From a checkpoint of a small masked image model.
Model: 48-pixel images, encoder arch vit, encoder activation gelu, encoder num experts 32, encoder patch size [6, 6], encoder layers 12, encoder width 192, decoder width 192, decoder layers 6.
Rows from block 7 of the encoder of a small masked image model, named by matrix and row number. Rows with one number within an expert belong to one neuron, the router's apart. Each number is 500 + 50 x the weight over its row's rms, rounded and kept within 0 to 999. All counts start at 0. Numbers have three digits each. After the name is the row's rms in percent of the matrix's.
After each expert's rows are labels from the 100 images, of 14848, where the router gives the expert most weight on average: "colour at peak" is the nearest of a few named colours to the mean colour under the peak; "responds to" is what is common among them. Only what is clearly more common there than usual is listed. The data: rendered dice on a table.
# router: router (encoder.blocks.7.mlp.router.weight, 32x192, trained with AdamW), inputs 96-191
# up: expert up (encoder.blocks.7.mlp.up, 32x48x192), inputs 96-191
# down: expert down (encoder.blocks.7.mlp.down, 32x192x48, transposed), outputs 96-191

# expert 28
router.28 076:534534551493389495469508530512542472451467458548458475456478431468466552517531540496463471523451533539471458496469457420570395524475490563632522495512443521476467520467508470569563438483539561411509476520496469533443647519497473501604520449621435566464560568501535556479566528491481504569
up.0 099:496459456520519485469492587525556514488480464487490544449492541419517533458523610432503470521417446503477505504430651550452533490555515490501492525485394422473537459515577484488489403528513497475471500603510511501587450544446569452482575548429500462479437399574479485518525436402522480563
down.0 101:521489581406523436455528528517465491559532499483520515416467534479436516520523449554557541414385660451449561536475493504525429518472507479524447544514479459465462491487463486486469530585481474522476556504519426532505571402453526494536512391474510525455469441522495534449493580422608474518
up.1 102:499497311521549530564482500588485489486530487552521531412537459418607548493508497433554465416504488457510445534438535595536599555519486513519453367529467506434461396532555520518492479530474467608568531457447495603524516457535521457536452494451465470510439518541438500465474510547348511552
down.1 093:487522515432502506505503482531513477563545567476370486477478501545481464496509554589548553378544514498621560495481439465453549514462511565496444535404526426483445420467480471410450629550466440467503561431522498528567513456523498468486518604437393468485600537549548569471504492505604375485
up.2 110:564435459578587509483446463494535548475513623532457568506526545464528457494544454518421444507541608540504485527546498450576576468446471437432593456413425459384511499489437539422556423440508469485512539544555513444501569499531437457463498499458410486447496456538479549539466635538437593531
down.2 103:544515474428445478487512494406460525499535566478475492529488484470525465489471436427481544508526415502540469347461514483587591578507590533491531428475485526480462524506474478510381539587519469552411469456469429467571433436618454475482548471511463474493489546522421522427532545514533528556
up.3 095:525423503536562546460501461418473514487615426566490505444592460469528480517569439525530442431464528476458538528434463514477426489522426395533503553465453486604483512551485576442541496445486471498542555481551543554486504595444438434455460474517545501495530491586518510474493563561490456507
down.3 094:472387494512451417481460524443504456433420553575525455586487464460494527547485648549579524435440522565558546409591575579471461481524553446515447550471461583467622591456536544486539464490595589417577459490480524598455508502407485475543468483505559521564506475446459489476523482485519466497
up.4 099:530507439472576515436537486554471512435493566499512451562456505437537505501481502529458446441538491479566475478565395422589537424552464472482532444402516516446546474563632547469509396545507514440447476527488535577547514459480445522590440451471536527504495545588452504581534587416566568531
down.4 102:427480491445478528522483454508445583522512482461472501539469471510476485446435554467470478470423473545510579546490527471519586478537565551561531541493397449501427572526500467387387503441521444444564503485560405526475488451462532435514530468431371423457542504504528440499484535538583527470
up.5 099:522520488519542476374477425493457456520553467547562520521431391489520423388534513395455498505534495513583443524519467468473523552576526409429414502531466552383516471495474525540475541557567473613480520599505480503437428440483516486531573567519519499466568547470510538554522531411445429477
down.5 099:534523543469471508444520511541407433455541549494491470475526457343508411421464535528537495525441485484590555543482508446572436505601503516535504472435532478509464514433455485469572523614499436432478453491423503433424523478489559434447502439507450538492507541548448596492381468423617557497
up.6 093:542509538527515456472499435492542491456553484408466550512495433490571593605523505485456441495505501607434503511407527517526501472491475528506558459485548436526453604478472553458529453537477460436420481585579518532615603508506450548466451508515440526533477465500455479415528462525498483563
down.6 095:518540506507421467641492552485452518525433452430496526492604481500504552492444520500473518523539489481453537478496489601499400579470543482564466458455479458519553551569471546569512427491394459553515513432505559563489517556581528420562484532434478508586479545488526522520550535534474444468
colour at peak: green
responds to: yellow die

# expert 7
router.7 112:411508518423528457530516510440453423550503512544504526520378380434495510537427587432517522562584482515557486428518445578636524486414484498484437477565525518615384495487455537582414486498533560507454519504413584489525448528452494455515604446412511491494485460444508494513472373485462603494
up.0 091:459560552531446481685459475504491529446487526451466473394585501541496435494454462477496459506531434478520437516387544494586493539438545420543461511533438498484527573539474416392507481499434504492418501535572458503504494587566412424483522503584620583537544536557467548522492531576455537598
down.0 098:499580438438520529550465488495416484440470602512486553491437529456567572660497529551456514547455526507514395523496461500465453463464509555415504473537464539491422455588571561450486412413507447489380490484447496466493515464533578509401588476597548540509523454495525495418422464494560506498
up.1 107:539533436377526483452537524415485514496500493508526550578423507511521537528534597420415445442467473623555452497409529478504572456549497489501471367489491526348581446500534487459501530474518535480541401511435486517453533537583450474515481546509537460412534567565484544517501511474547477483
down.1 111:491460461422443501517493509505386518460498518587538556545564568449419548518578562471524528538540527462580464504580493461374468468534474526516468449546474410520481475545437483531519492443507470483537430450481567591505480546531535561552521492573486541508532415502540646424480533594436490436
up.2 092:488417492492518443450531528437516429458559453564544564536501419531580454545445477491429533488518578478458556550553537471499542547482553466529560414432524484555540481465488569437442450437522478544497528493528514434604493568504400499466585524462525463441547521431564503530404515470526400603
down.2 094:521516528518583511377643493574534581400505491479492484460547467517545536540427501489494515546532478476472537588454448509543395588564507547497508487470501561542531541480532486473539514489486534411466398469554473396505476565444494561460497489520476545505423492500451452579474474497488410483
up.3 093:495423446456409555503597509427493480540483495486551385562438489437553633452471505356506548532493560518458438461521564483430505509552531450539488519440482617599467534503519504486435410601541439524602481441469497568544574456494470438513484569489477484457557471562576490449478580521531438528
down.3 095:540505494493522480404434569440458488511495519520495520555480510437539373519398490521573476529453521470538439487488484555416425531429569528527546517554462448538561511464461443502476484578543533464387449566410436581502495564461523513546423587535411532539496497512490528555455524557573497570
up.4 099:453487495540435552414516537550495535457439497552435472472511478462580496436413496570567425553588470429545528514599399489477481488477485539423589548458488475507562452507416498554479523540487477514449467479426484478400443456430562474537604501489487566522457444537491477448490380552450543477
down.4 100:553476475541542470368562488459429434490562479512496502483495462556520531473530470428481512581539508609437462550567508527559453455482430457479478598547555527492554447525488614539546435560507450527544540518499470499465470418428498410584536515480491508546557560489480551496632547449577584432
up.5 100:596463504579486493481488435442465504443528516605396474511540454455461492508506538410463524570605528553494571528467430606456471568490518419442516544505506531540491545508598417472503509507479595538476552505516512548499554466520487520468491515561404512487533502563500423596514378454462514480
down.5 093:555467525484446524540459474497501441479465476492556453536485470534582506483501503456547503523490610507442490471526484539399513519502605289485531486569561489485471432576520518499564527497515542446492499548479562482501434506464534562430541507520535531588507592516456554546516420532398571426
up.6 104:453523461446550422480448513470489504466488515470531446495499597487561539544501579538501493565522557505501429519478526457541539503470552525438523485490392439641416478446586516528383477523485472475466508490549590506505573490560523519447537429468477523517467600433475584413473472506502498517
down.6 110:518501530532552431464557506564519442472500463500494524473534519572499523528525526461464468507446437500543467509543588487528413471470471555578392520543503475510489462498436465538519547489473397452515527498675525495533469458494463459490559429569493548557471489572492574537570509535526437485
colour at peak: orange
responds to: green die; dice: one

# expert 2
router.2 089:415481448401512497447473517459572515485534561595515469539473489436555535422560552466504411458406495529479483493453428466417513524504445500526617513528472453534531502540470520570495488522505589511525428488491535568513498448511513500565460502541521522486542427499475520453490398495470502541
up.0 101:524476466442519492528488550528490448582440521551483479531499617412410455505527464473409548557540468525512388518507552478572447495580471494495524494560425524506470472523506457460478517479474416552476484430455574460463494590450519550545447545498609523546501445506444466483512446463481582415
down.0 107:525428512504466485586514413559527547455522541480476525440512527542480492546535438549605478480480465460574419490385522548479522564468416432526462456606495648511395453494527401528418607516524397453459508489474561420474522456425575541520494530507490513510501538501538531508522488531517423529
up.1 090:479485500494594503489475568427510454577525455467532456446418383541581500454433470494501561516474571550494407504499557519461525409484480484511493554462495477423387474617474486530565485484578518475535515483530492464536460438476442486499457549540483529542427443461499597554544484502480453544
down.1 097:548485488550458509587599421469533501568588548483538512594578529595426491559586569419455565544557430534542529546458459486476503402580437538529462522519445477587427516422453556448498479467500406546469509454490503465506428516520467499534564466562493538475516537545486592414479581498545511495
up.2 103:519422494519483548482527455456498584474537491531493500480456443554492486516474505600461494562583554511462456546484403548548518474553452465488668543470507438541523475486467530457457502540458515400539531568473581498495457493439526383526436490566527537504480509619461488470513452566436498574
down.2 094:527533470501435469453491508547575502444518427527473459512550558501519524459516555472463386485548623462547466507503546586518499510519489501521465528486525482432473465435518493472522517362594453549501513560473433552602423531562521386568569529468486562446519475490502594546536478533581444502
up.3 109:449486529467512422455488447442488483476477431559447445471500471527534509509460583478496552531517483564559504454515428518517420547488558525478465496583484451541546599473540479605425481487522501478541533517518523575531550414492496616410491456488500453467437497449528425426542455453450476572
down.3 107:444545554476530499508467507518554530491479443490487519446539490580542452411588492499577512561510524446434439459505542492491469534443574555515422520411445449442483550531421536549502470455517452572541529477526504552495534452536460565441559537627520414495525497563515486509543368503479662518
up.4 107:535485523541366564545558533449534545550526448447541460529555601500476470544515508609469500458591406579441517401563547518454461452429579425542516486525557432437503507470463561539564476524498579501575559490438536531579475556484503566488515494477523431492473591512519498473488491478495453541
down.4 111:500354423529472517526513467485510384557480432484543497504486466474531483519533623511487479462486539527520544521457564565378581398507556456549490499462521472579434509494492400591487457507521524440561585470464514524503486487476489448402597456477494536544484559432474548584462502488502499503
up.5 098:404546517491552455551535508485442503544492513439547543493468513427508511527491451558546547479498638515615486473471547411518531508501584498405543479492475506443598486581499463458494496564562525495515442467470494550452533493488476578468555564504503541534461426523430513461501462509510415555
down.5 095:550504471574482485513520458453506540497504606490453478530505527462543568546505563559454454521543526461552489570453497478446592552523482441604654497464535451523488545450515566549510473573474512329531440492511543416437660536512510444576546488568462457460529545435509479392462509490472455426
up.6 098:470568444532542552476547467500544458437478506562494525515565494562515472506618523538480569420447467496389426499573521438435487495448508552469433508425558421470538455474483503552607440408582531479543458460513535516464464534513529587512490537539374514466524564535513413536537448445476534368
down.6 095:475446508532505493555469452532474504556523558473493470509498401516446504501562433537560579490489477502450561494559485449531540436589424383510495456543504469463540458464542532438557529443533582544499530507487552494553460544456459545546567611481438491511468534413518583461439449576450459508
colour at peak: grey
responds to: yellow die

# expert 11
router.11 099:470444511496448518494593422485544444496491532407450426507395527597493486524493528541516506493526558472568437454599502551475473511516512500467532499562499478493429467524468580500545489485527517544506479552553550443551479482517497533466561592565556517472464460472473500527551505462571438525
up.0 095:487484552563503547506556512432487567545495508556535482369448629465511458512554480567563409444423492434508466564448569399499492541569518487415533500497484654475457415533502566488498528519505511476422568557474494548512576449457453478528435593511435533414514470553434514515476478493555499521
down.0 094:596468484630452454433452580405513450403543590505478388530520500502487484442481491460411495547547473452414479529538554487600583557551465476511556516457501437452495488485519434486644565453542474520478446498564428495451546502531421465496503513469486414383502560512494505511617525588424492489
up.1 105:520539509432609546508523499544465534411506470535488550640500530478481489519552537498545541450510496575355539518406517521567441501490488513334539500459577490488533573516555511520505436521498444478440400469470587648601514514574408538531503502563422478480497493491543477480524581516513468459
down.1 105:495557477578535416564575482535605415455564480509547482444510515493513439522446473566462551499438408525531448466473595519420575589514449556488451516494503449540682547484449434492529522499534524498460492506570514561521528582502434492454571475445478552513564508545439551565535489555506516516
up.2 094:537479441573488458413483455531520502514451449514472461456510556546551493482542524491488473548603487493454467433480548541420497578543482507461615557488532470480535539402524523467481592517460474392519409441463483517468501433520632563444534458546505444489494468491529406464444457507626560509
down.2 095:471611478479499501424582442504467500537396545464570498469431487458480503467538476485538512443535529525585448494487513516502523622550545511477533466515466524461554589522475490517472453613523638544459478474537410534491565490489600535420497496518543458490516538543574530555527554506518518610
up.3 108:604529550592499594438417484520496593501539506466455529506529455573423611556532466535525432476476452593455450492451519466452454475561436554443500475501488475466417423429455529518487480512548459494532495511522448509502571588559455504494423506579474465517378506543527524429479623533507542553
down.3 114:463477517496499561519515416483527465486472618510562419482451477554525451455428587511537472431480489493541526521571511516518464551593467445441485549531552445415522551420487518512529532504491544488433493480519557578511552510446545434489529457504433514424510465545463516498528597448495413539
up.4 096:518567477542570444555486456558501437546544514482517468447466434508391392502538429509426487553454436559507552446492405522526512584446478533572562526588567446526541489541454438571550589494438559471426451532490498545529509532593499485436575469449505513504541654483466595526559485482479463459
down.4 103:462409387472591510496451465554607466462522541473529561544471479476477460491578524525568459431429550493471498505522579506545557407419622436497518503448491575430507557593482528479535506537529516476512522545523461580531447478514436535546547510592492463508481502510443497471472531597526513569
up.5 103:510425448492552479497508471496501452487458447633466509448475543490524450561485499427455439589490537472436572484561615552527522491529513500517515492545455408498478534466524508502484434503515435468497490533485523539525476419377490433528446483478452504430484474503495458439471495507607512594
down.5 101:488477470525545425425586571421391563480582446594491497442482401550500439411486504389541503502467519436537523484498432471563384442524573511517448477572544545509496493480484513560472435584524481524453505390584587484504484482570606440496450496591578481478520442532456554546567593514495514562
up.6 103:420608539409482467493473558516633464473430514539456477509427593579458424581338455540471474432601416566498538475541513504425577554465510568516513433564521484581428583476533494509467523444480422478461506538486498542585497445439527439457577457473483481469495475519528485593463432490457529510
down.6 095:569493428543435571489508408584531543538526476436487452489538507544519569459447475476527432477547575543459483442525499557441504541587532462416490546522524474465434498453537572538432501523499500428471457490507501477416545518455501575425427516550532489448558503482499458592562568534470364498
colour at peak: purple
responds to: dice: one

# expert 14
router.14 109:416664544461463490455367561473525531527527515512480478561555554515445460513546524512437468458430484443517433496434438470495455539490508505454490485498415520501510475469506547430527447529501518433536462483488483461442542535546537515515500471542421542519452637593532522456450526573529590495
up.2 109:525410456513427476452551541501430474477485488459529590502477442447483532533500428561456490528571529505570442569362490545507537539490473540626382480511530477565531488519558409493514502501532482582588514509497471418535507480489465494481450412394557503467476498459464463424462358480459433556
down.2 105:553460532510524569453550443470508414503560439613553484556596487501432397470598440544540539503542491520528467518542527508524484431538555371491488532451566475578450506430491445456515524563504448470480445556529453536525484521539468450452478435600477497598455531533478596476480452563557525469
up.3 109:473564522550415526540502496439527431518477533416560491555467459497530526519500580500543611565456582503560528486467474465507555536452520569510510466581518524475534363488521483466478528506455493511522540529439422527496519482535461499469485501410509433507478570454504544490585412533506535529
down.3 095:602466489467457582512517436488543427469468539573502442492390561451456545558504496424460378471598532545575519544566542469490545568542470431384474544452505491499508543470453467418469593416486476560480484535458498449479537551406568410455459547506535513544422507569430450516490520513596582549
up.4 099:588559491503489505545500485499474498490499502526482509464509629412470489571467603512542545604570569484528448425438543582542505425459576446521443435457480395487602426415560461479509504518497476441405532490517542448458488453587525486483355409567510584502475483475512493498553462493503562615
down.4 101:476507451517452518458514482542481457456610511515439358506559539543472554449522431459548482523512610494483513471535511474477390478497616438439436567547527450481461596475522651455483582473553498443369574457520500510432508504456424463441567482546575582488447507533477560440495466403482525489
up.5 110:553534504527474491357530529532507446530522550540507508502494539489527453539560517516498524489506501576567518431493532474475516497409532565546529549423476496456554389526478475410453516496526535500461440507495519568547496418480482538506475495516400496509555553539449386460452435488501466580
down.5 101:484424523558431491585456522458511495445427541586403561434489443529436470418471424418610566502554547549497505553436572480492539619556510438524574490490442511463419455506367549482443605487547531538449552474526492465496470499502503415530467448484441474521452483530482526465505542482463427498
up.6 087:509442464417467423508463472475445507502524547411418550506459557466557510444452521504431472582515624507521426449391502532541546475535597576426468469446525422457491486457483585473552462465513509528630582518463424528594465511489532455471552454532441496472455497558528495449407529514525479602
down.6 083:526521574551407599466421519510568466519465508529558451588509464580517557509510493454514475422504481496443528459526389547560427497495546517582473523486458493447479523517594410566546506416501543572509503526465448483494521466484559514520545552495463597487467470500488504436463527564419485543
up.7 105:508524427471432443452576464550462477431452483486517610472550519551490514463422459520591596459490512613384545547460430557524450538475465455398517548524531553453464445483482510575505514503503512487475433601545519503482518468536496543452450503482498466485554406459633507423527513452490383506
down.7 110:411524474508576542481519530446531492478474422472525506461584584481526495519478509541485471528481465475579490478408435518523474470506464574496371488538501443494503520445568597572534463430472595532555446482431481472554533507441441571493454526547595505577470455463530517460403456499436489532
up.8 097:500540508553545640541547508525512503472452521505490468471513525507423513547502521557354431457463443553531550470532510477420529423521506529544406495410608354548441518473536624576486451470511489475539516438485513510438493494590519534613503502516465463532510539499557504463576543519597524460
down.8 112:461532491455435516475475518479571495465528549446459454438489405468579614483546603498546443459503460489494579508569504486519509474574558484515475559565473434495541522446476535484490471430452491450498452495562515646586567377591544472471455526404443521460529430474450470501486549474541464497
colour at peak: green
responds to: dice: one; green die

# expert 29
router.29 121:457419510474577447424500431585418439543507477545440562536459514453439483570513495479491463466464489586460585477581542450494432408554511434452558504436569509432512523549447456575553472442608440440560420506433502525468537462454419530476434483589404498465450478470485457473511685435566440462
up.0 092:502458424494512451497553558470541474438471418429509475520471523533544532407499534468393480515515491493550539517558586506430523504540441446534478560473478527473586461457468407523526426497558584449492529484482504555503484448487534413601567534453515475522514476478534518541487504423566489429
down.0 102:448510471587507560483519447531466447581495468414477522532498471490576540549465519437469589538432496565421525456559425405407410457445486489508531633583488571428526513517466505460529502513574472435447489503461598480555424433569538505521497539419567473466546409508448472530497452489463482469
up.1 093:451494542470460454543474504535492562446491553466463520464546403443476520526479495558512411471430404461549557531483499487533433612532566507489441521480509492624533542538512584619531529534504505479431441517585559583499562450559505514464452437466470440472457497428465491412508579547454561559
down.1 091:553428465558515484572487438616529433471568549468466408519417534429577507506426507461538504564549400555466466536536565555552556447569467435489516577510531577453471455524454518560579468504560577549500462537516432527460509410564486425560590487577478482511525559488410483523399499570530574493
up.2 109:527450452500499571431447544456447586509522574538540551534473427453494578524440458523429574392552609470564544452552344507514510482498457482384587515569449424450479498482495516447544485502497547473461526569461459480470483610550503464543416513555447486512481546467499506467545574514458450565
down.2 100:582470532506543589566539510555470617515538539547539446531431530433514523557405519490505520431517481488495490517499544424424404443473496450458478506457532557450446421508504542438460525535524589499426439477442510414446442614466497440435438551441420504551590523458500553509370499608525458501
up.3 080:512479573516575555492519519528515514476434459587442422496462542463576480537485463558554477470527456417453491463459594571485566479562530482568391446512438484548457559507468527488461450448543503494429451514424532465472595440442514476519493468554448448502482440428521575476483544567491472635
down.3 093:476553602452514432483484453441506466413528522476473462496569568505495471533444504492490479549543546499480518524518499485499486551583390571563534584448495436470453473517397512521442528447474448465505529470564498458574496535449455531468480438499449503493473473461506479510580588498555619496
up.4 100:494494509565438510485577379524431468519474513453493569455461557507458517449567520493485553421554532534415411522535492447466566501487475522481545542420477475479539551454520425565529522574582483477453542457538561613479517450486469444498463516605477466399413510435550596462512581417537537513
down.4 097:592435464538460513561521539472454511529548460433507549520548429577480500451619551454431623581482472482543494502491614446444425431535413507560591508544526482565454387521460454491486526464503520455564468492561562609443588545533484516528497508538496441474492508535480513448462485514520496443
up.5 100:553458451499503558441494596469525504442488463480516499640520512534566440488563588475453473462537550486489483527478512541522534617484486505477430504536589399461503513544426449435535505364518600571427492518489485545440421522466484459536428540593510557515471499470489533541510458481425444470
down.5 101:498438504507538656452535471515515449518466487523511466517514508521460485535517412459371495490519447450490514497528539408407527463533459540458531527485467438463461549511429455466486458474408441489533463516477530517600386563477417454422431528421527595529531534590537491491551596550583488504
up.6 096:485573551447511500511450554606472509482556514504419457432509516430506535490478402452473490544638515474449559468487507549544492529500487530457487410496523598457548431568467554539501486502401554504377543503553462483530551546549491549498510504483471482487549578506464462620502394539436499476
down.6 103:486544558479509501508438509525629534444531483452414495465563512526656522523469498516573532473428505489472530465416485465564488534476366513508449538551563589530460479434555421470442505589438513520530486506416545440480513422547558507454519504485483502462555494461540588534519425584425476443
colour at peak: blue
responds to: purple die

# expert 17
router.17 097:503469455535532487525563444449515491522517538529483445430600474527538518485449397540513555561489573610509468449553504572465403517476525515519480599593478478560537510471443525498526457488550498570570484495439549558454488441514526562443473532497491501416451482363514467511477441530509450491
up.0 108:468491525553481417464486520395492480435544507502480469369524531439530497562499476491502537535435453525505465481470395499457426489508411468484504468516553543501408477492451452507443497449506566471572484494586454520484476443505501630514443492494557500450472547414513478443454503537518586496
down.0 112:522446555539503415521565487453490394502592517495411425483538442514493506558462592555525540578570445546460505524604493524494501500498557558523500525476443472519456512540514555555487477500443599524547628420481475511452535447403497593518510425585380521509434452455496426470540486631414390529
up.1 106:409537475514563499549496539528560489540477542543425439553543556491571476559439436530530502404546538564415538450511466528536490491451554431445503462551507418523467566464434618463470437501414458580420519482511484465445458471423433470500501492503487550562486468469442486501568505612479486583
down.1 105:567536443440573656555530468478534460471497452428506519524460405485580495583486582538536540515507487566566501498419517548476496559441539459530513535526505399491498469474526528460491467530492672554433408496527491562477545509444421425509414483423426488486516472493530520466500461506545506550
up.2 107:505473422399557488578488487554419415497421443500539520495521486518443478499501437504467491532486506573474397461488492498553523443466551480501434518554546504481465542507527494599449522389559561536566554485455547493651404516539518557510474557534481557445504438459548493452507419464506505546
down.2 107:536497562464518435530420458476415507578481373583477442483493422508575455489562477433508455526524474521413523464472550525491504469538539355528476498430490519498493603478507565562547519551474510534529515487507575569502585558562560547505506497515515499529496429468542595534438529456579608496
up.3 110:504530445439477530488515571598579484483542478416490505569503526556480513528498421486536486492420580534497440468475522499478482459527471516480381498462523425483437498426520400460514502459550533517463501440460485545578525537531465460543421563456569477472485481553517474425511516454482441529
down.3 106:521568501442590464489471493473414468537516471530611455500397453381539446517406494432620501460455536583492525456535521595519578576517559508547457540594522516540500389507494516588513431465476452448451458496520470486490550448480548419488588468515500416560482479586446471449459560506482518606
up.4 104:405420431435530629512578495426585480497506537460479419446533523481503383449511497454409541461534492414546497539541640498527542532492570440526467494476525536541474466527458484526540511428502479528436498506546461584448532459510428493627504434499482473523575511464542441373508481483537562612
down.4 102:548500492597435502506532477465447521465538465505527550538509481487572579459529533495541440441554422453482563499487554487547475484549550519399509500465521547380542471635539531490615537554604506517477382458520515487561544533491493467565466484416471383463447469532543551464544515465564517493
up.5 102:428566534434482501444550556483441467501560517592562440532500550468502588450526516457436472513531481524547499515487439492522475502505443448505528518471560493576476464630483544541530493487499465488629488461521509512538603517512443509505494499406498525461486516507505564562543435477526404461
down.5 103:576432477581508477491472491523531492462560458539523416573518386421464398450574544539444534482422576524604561494547467473489435449549454537514516502530526533477515479509553485523622525453549572467481471499496420571504468435478465472572488483402459481443491455546492463567405544457609551487
up.6 101:493447557452553508480564519557505563502602415483372527405494497470514517517583414453474422516509409576518533545554458494508490536478526491420499483435464632448613542569497489466609418517513513529546493487584467508488513440488467589433442495553481505450462484439519505484562466500445510508
down.6 100:517441511499419390519584600482468567397526539496442422428513552543466535553513584491472540555476415515490548489533549452496404492476440557409551467510484412521492577526546495524497505474479497482527434509515411508512541532471524588591551439544438474447442547423488509529445504563472479577
colour at peak: blue; green
responds to: yellow die

# expert 15
router.15 127:499572473536560407551475448485454470457433519465521489521577518484522427623515529518409433445498405480518463502483533508468481551503542461490389514416436579487512511414527454466451497447509436525517529481609525413601504566519507493498553510510524453413441492526396501540482550456515484528
up.0 092:493494405459511447533446503459532483501548516554562463533534549538508450585464489512466506527599555560530492487455450513509465494444467594553479590455446410455515461472508432467525539486474553509557498542460540488536543565429441442423443479455497541501511519498435540502499459551508496512
down.0 095:466522537480479527501587553621513653505442501432587479492493582398437514489475467479471501477504512547543429522518559475441512422593510538505426534430516569529451519481587530515512567413482504464513485496524586436468520479403388459475491497485486526424520513488494539489494539470493534459
up.1 108:490473492339582527448487507504471479554539397481377470538534448446560475568444509427530456510514560539557534500470383494521528381510445488485417412570526402524431544501523464548497487574500485526535489528450492525576447567524558511498486571486549531501454450462547511544534577546530494437
down.1 098:554586516493482431553512566472558491462522470541488505472527508550487469524600387467537465458478568468521431546396580552551460561509477497467491421478499550506553520551504531457458502517512543460471521385639516552508543460532464589509448454452503570581491467490582512477510467603529452593
up.2 112:526467457470486469521518522525430482504564609454492407493468666463521466446554472451536492571569480329498519487354568493450471554532467429521434523508484489444500508569472495473474476497497501604543521558485504537444468407503501447428624459557481493515577534482624500549499531507471465524
down.2 118:551460443550525548415589402592486450475451472491606499523508587447506523458474577527414560471510531507564488501486578499418509528549438512473455425561552389505496496496526539547539476431603538590478436474434515472538394634478515481529411559481518535474465633564484525498449574476545518555
up.3 101:459529608498424559513495439618468476452477488607571480537570460470449509466579485498512476600615537517453541538462319423587559483448497587445455494498498541509553418531537477596462485604535521437458378528542514430579458534455496498546475451518507487502544516518482425528412482440513540486
down.3 101:575574475545530417545468495502447557460367468490533492506581448543515391476449499496464487499538504490526396517569439524406469527445520487535434451492535467617532464564506464520508565469622473492557440441586522468522461478498544501442518496461561492485496488479474563512471424480500510444
up.4 102:525479541649479599491450416487433403415584519571371555452472414459565543430560473535441444492406469512484584522461517512475463475567496507524582537512519440503539528504498568458479501533489503421490499488534531423503537505496512423489464443492465568511555432546445507466460460497502524553
down.4 093:494439495560537521563558483544510612494539532530466462514518583479463519486534526585544531475504470425449454520578485436526504446519549380509629561537525522528418522424432555498581523492484460410519508523496524480513444485563561465507428356517447534455421509507487518542475456498506385442
up.5 099:495582553411511517569546539604552527433575469463456490350553479436478569481492461455505505460549512476427476554441523425518562504472536524520440512499632528438604526563493617484565489573501528554453467477545562487482506428535500522503449525444561512457513425607436446512535535455504523556
down.5 096:585538540473496552551384517440413490518435447493393491490428415514467561483508487432416498522479507486481522582619439585553499548545551514419602516504467391485515492599479580493498500447518588459556544546455485416496443443501488425462454506456462481489459584561499559613441492562484470506
up.6 105:525500512484580513516460444428503508474476469489421575488529408495503480482519432436510460449560548497508563465485426574575546461455454524569457380564491467493518549539541534510441507510496512503456504538472524509448457482528481481519551529469599464570525505514489511472546355528451490540
down.6 108:524455517454380362570542493467542467602491471517475484466495498563475451556514508506441451515457557545468483513580542422522527441484485585581539596430500438544463484478447475451538532485492508435489611483479575499534478496529585454501547464536499554467469463556598450480528574482563528441
colour at peak: black
responds to: dice: one; teal die